From a checkpoint of a small model that answers yes/no questions on an image's attributes: 64-pixel images, 48750 training examples.
Rows from block 4 of the image encoder of a small model that answers yes/no questions on an image's attributes, named by matrix and row number. Rows with one number belong to one channel. Each number is 128 + 32 x the weight over its row's rms, rounded and kept within 0 to 255. All counts start at 0. After the name is the row's rms in percent of the matrix's.
After each channel's rows are labels from the 100 images, of 14848, where the channel reaches its highest value: "peak on" is the class under the peak. Only what is clearly more common there than usual is listed. The data: rosettes with rotational symmetry. In brackets: how many of the 100.
# conv1: bottleneck pointwise conv (encoder.blocks.5.conv1.weight, 128x80x1x1), inputs 0-79
# conv2: growth 3x3 conv (encoder.blocks.5.conv2.weight, 32x128x3x3, transposed, each kernel summed), outputs 0-31

conv1.32 093 [ 74 104 126 131 162 102 139 111  90 100 126  99  52 161 154  77  71 158 141 104 144 121  91 137 112 122 146 140 127 108  56 112 103 101 129 109 112 158  90 164  60  58 108  99 137 100 112 152 125 154 149  99  99 181  99 125 138  94 180  97 128  86 106 145 139 161 160  66  81 105 127  81  93 131  99 171 139  90 103 151]
conv2.32 093 [104  79 128 112 113 148 139  80 124 107 176 108 160 160 132 227 133 112 118 150  92 144 137 121 169 121  73 135  99 141  71 127]
peak on: rosette (76)

conv1.61 104 [123 124 136 142 182 119 147 107 121 107 166 113 138  96 170 138 121 184 113 130 149 122 182  94 115 115 199 125 113 132 114 118  97 107 151 102 196 174 141 196 114  75 110 167 105 125  79 111 210 110 156  93 143 150 129  86 117 186 162 118 111 199 151 123 176 176 179 128 111 140 152  84 102 114 134 162 117 133 100 163]
conv2.61 135 [ 58  94 111 113 100 183 128 108 123 133 154  80 189 175 118 129 118  96 139 136  99 117  96 112 168 104 102 191 127 130 128 178]
peak on: backdrop (90)

conv1.26 102 [ 97 163 117  88 121 139 128 127 107 117  62 167 126 112  92 136 120 110  79 132 117 121 109 105  95  91 190 120  75 163 171 117 134 130  73 145 136 150  64 128 176 216 151 158 121 125  77  73 166 101  99 145 119  90 125 129  64 144  98  75 108 143 151  56 136 114 143 137 159  98 104 120 106 134 108 121  83 133  86  96]
conv2.26 074 [123  69 113 132 105 146 108  82  99  97 150 181 148 111 109 103 100 161 125 119  59 121  75 191 123 145 143 113 134 170 176 151]
peak on: backdrop (90)

conv1.102 096 [ 83 172 107 109 112 158 157 146 109  99  95 150 177 102 121 134 145 140  83 132 133 143 131  75  90 106 168 118 138 139 213 145 141 176 101 105 147 118  77 138 136 133 196 152 113 127 105  87 167 126  86 186 143 118 122 118  80 137  90  98 129 170 162  80 129  83 148 127 226 105 118 113 132 142 145 128  77 133 102  70]
conv2.102 070 [170 120 151 123  89 117 106 105 113 121 127 179 130 126 145 140 126 176 148 128  69  93 100 162 122 188 145 134 141 218 161 169]
peak on: backdrop (95)

conv1.92 108 [ 93 167 103 105 146 119 130 127 109 118  56 160 136 114  85 120 127 124  69 116 136 132 105 113  72  81 169 118  70 131 164  88 124 113  82 147  97 153  57  93 158 220 154 136 122 120  87  79 167 113  74 135 113  99 145 130  77 133 105  72 109 108 165  46 122  90 142 119 137  98 104 131 123 124 114 131 104 138 112 111]
conv2.92 087 [115  86 116 137 133 142 100  77  97  75 142 178 129 120 111  90  96 172 120  98  60 126  72 188 110 121 146 107 133 152 168 128]
peak on: backdrop (100)

conv1.40 103 [172 117  93 152 101 151 118 121 165 112  76 113 180 182 138 105 127 120 137  94 128 129 134 125 162 146  73 141 134  97 139 164 140 105 122  78 117 100 159 101 156 128 195  97 147 137 124 125  61  99 100 193  87  94  80 144 172  59  69 105 147  65 101 118  69 151  82 108 125  97 109 112 117 161 136 139 164 177 125 120]
conv2.40 119 [215 145 102  97 178  96 118 131 162 144 134 164  98 121 116 135 158 141 210 100 127 114 155 131 102 192 142  93 129 133 112 126]
peak on: rosette (79)

conv1.36 095 [178  83 133 152 120 113 133 160 135 191 126 166 151  91 130 125  67 140  91 142 102 153 144  84 147 104 139  51 144 108 116 117 134 147 121  51 204 131 112 162 129  39 115 100 112 152  96  99 115 129 139  94 125 137  97  80 118 113 154 105 126 134  75 154 126  91 110 114 107 174 174 169 128  98 105  91 134 102 176  81]
conv2.36 101 [142 116 110  99  20  83 131 135 121 122 149 125 156 142 122  91 116 123 117 126 201 106 160  86 167 154 185 119 133 129 137 122]
peak on: rosette (100)

conv1.27 114 [177 129 130 184  93 103 121 164 152 176 117 167 137  95 101 136 137  87 173  87  90 156 119 185 160 124 119  90  92 102  78  90 121 144 134 134 155 116 131 140 145 183 148 162 102 125 138 182  76  78 199 109 126 123 100 132 208 126 100 107 111 123  99 125 144 137  95 110  89 129 180 194 186 122  95 101 149 116 117 104]
conv2.27 112 [142  89 101 143 213 122 116 147 152 168 156 167 130 146 114  64 148 147 105  87 151 170 125 140 128 119 206 121 120 100 135 100]
peak on: rosette (100)

conv1.53 095 [ 85 168 107  74 102 154 125 132 120 122  75 173 169 122 139 163 130 105 117 167  88 125 116  90 127 148 183 131  95 189 156 126 135 146 104 119 166 133 102 175 182 138 124 194 116 140  81  45 181 115 146 154 167 127 116 109  69 151 100 100 155 177 121 102 124 128 161 180 166 118 106  97 107 116 130 107  77 107  89  90]
conv2.53 068 [103  84 102 132  56 123 112 112 129 127 166 141 153 114 135 137 109 128 145 137  69 108 134 173 128 202 103 137 154 196 169 165]
peak on: backdrop (99)

conv1.17 100 [113 125 168 162 111  85 148 116  99  81 115  94 101 143 107 126 170 105 168 105 126 134 113 142  94 160 119 135 107 107  24 108  75 101 165 124  85  97 144  96  67  63 104  79 112  97 115 154  58 123 157 148 116 178 132 148 118 139 183 122  92  91 172 155 119 110 136  82 110 132 107  79 132  63 151 129 146 142 143 139]
conv2.17 100 [153 119 158 175 113 163 145 146 135 159 157 134 126  99 144 231 145 145  98 111 112 119 155 127 138  35 115 153 136 104 118 116]
peak on: rosette (99)

conv1.87 101 [101 153 118  88 107 138 122 125 116 119  61 168 120 120 100 127 117  89  89 138 100 115 103 104 102  90 187 121  78 171 158 109 138 145  74 145 142 147  72 140 179 216 149 177 111 116  81  64 169  86 108 145 128  96 130 132  75 137  90  77 113 136 147  59 129 111 152 142 160  97 100 124  95 131  99 122  89 124  92  94]
conv2.87 075 [125  61 112 125 108 147 109  84  95  96 152 182 147 111 116 112  99 155 120 124  66 127  87 194 128 149 142 110 137 180 170 164]
peak on: backdrop (98)

conv1.11 094 [ 98 123 116 118 122 153 149 129 159 100 106 132 155 124 135  97 183 116  81 144 116 121 159 105  92  76 160 116 144 108 179 157 127 183 129 108 104 125 125  91 132 162 178 187  87 132 131  97 176 117  65 175 136 129 189 149 136 149  68 109 103 143 183  71 109  86 168 122 215 111 109 120 114 119 147 175  91 131 147  74]
conv2.11 069 [178 118 141 109  85 141 108 103 122 123 105 181 119 136 165 103 137 183 140 113  65  95 116 164 126 147 158 136 122 214 152 173]
peak on: backdrop (100)

conv1.99 097 [173  96 130 186 191  74 137 117 104 158 160 156 142 100 172 119 125 180 170  87 167 145 133 133 129  99 137 103  97 100  78  97 129 123 122  87 207 159 139 181 101 145 124 147  96 123 122 148 166 149 158 121 140 150 118  75 156 153 192 130  63 121 161 155 140 134 148 122 127 139 192 131  87  61  76 152 111 131 138 124]
conv2.99 098 [ 71  87 109 129 105 186 124 113 116 115 155 127 169 155 142 128 150 122 119 133 114 135 109 110 148  63 227 174 129 120 117 164]
peak on: rosette (99)

conv1.14 096 [107 133 128  95 126 161 147 132 162 106 112 149 138 108 114 112 167  96  73 169 115  95 158 104 115  73 191 113 130 151 158 156 140 196 126 121 138 120 136 122 151 144 153 212 105 123 117  79 182 114 111 145 168 127 174 143 115 144  89  96 113 163 188  92 108 104 177 151 225 115 107 143 101 133 145 146  70 109 128  70]
conv2.14 072 [139 110 133 105  57 150 132 106 101 137 126 167 149 134 168 130 130 173 135 141  78  92 118 164 162 150 141 143 140 221 161 173]
peak on: backdrop (100)

conv1.68 111 [159 113  73 155 123 141 141 127 168 117 144 172 161 169 145  89 147 147 156 112 162 152 136 145 201  94  94 163 148  95 195 149 175 116 176  62 115 107 172 110 127 147 170 153 163 175 118 139  97 145  73 165 117 104 124 111 167  99  56 142 153 116 163 156  89 142 119 116 175 125 124 142  98 184 150 160 164 142 172 127]
conv2.68 139 [164 170 126  92 150 116  91 133 160 148 125 141  87 125 136 115 166 126 197 118 146 112 150 128 116 201 216 102 134 153 100 140]
peak on: rosette (92)

conv1.5 096 [129 118  71 125 161 140 114 145 113 110 146 139 125 145 149 103  54 136  92 158  61 127 121 117 151 168 109 126 156 155 101 134 190 122 155  92 140 137 152 115 122   0 126  85 147 126 109 103 114 108 150  83 135 123 104 149 142  74 158 125 190 118  49 134 109 116 117 133 155 122 105 110  88 189  79 152 118  93 135 139]
conv2.5 113 [157 135 122  61  92 115 122 119 150 150 159 123 148 138 114 188 120  84 166 158 126 113 138 114 153 225 121 104 159 178 106 118]
peak on: rosette (82)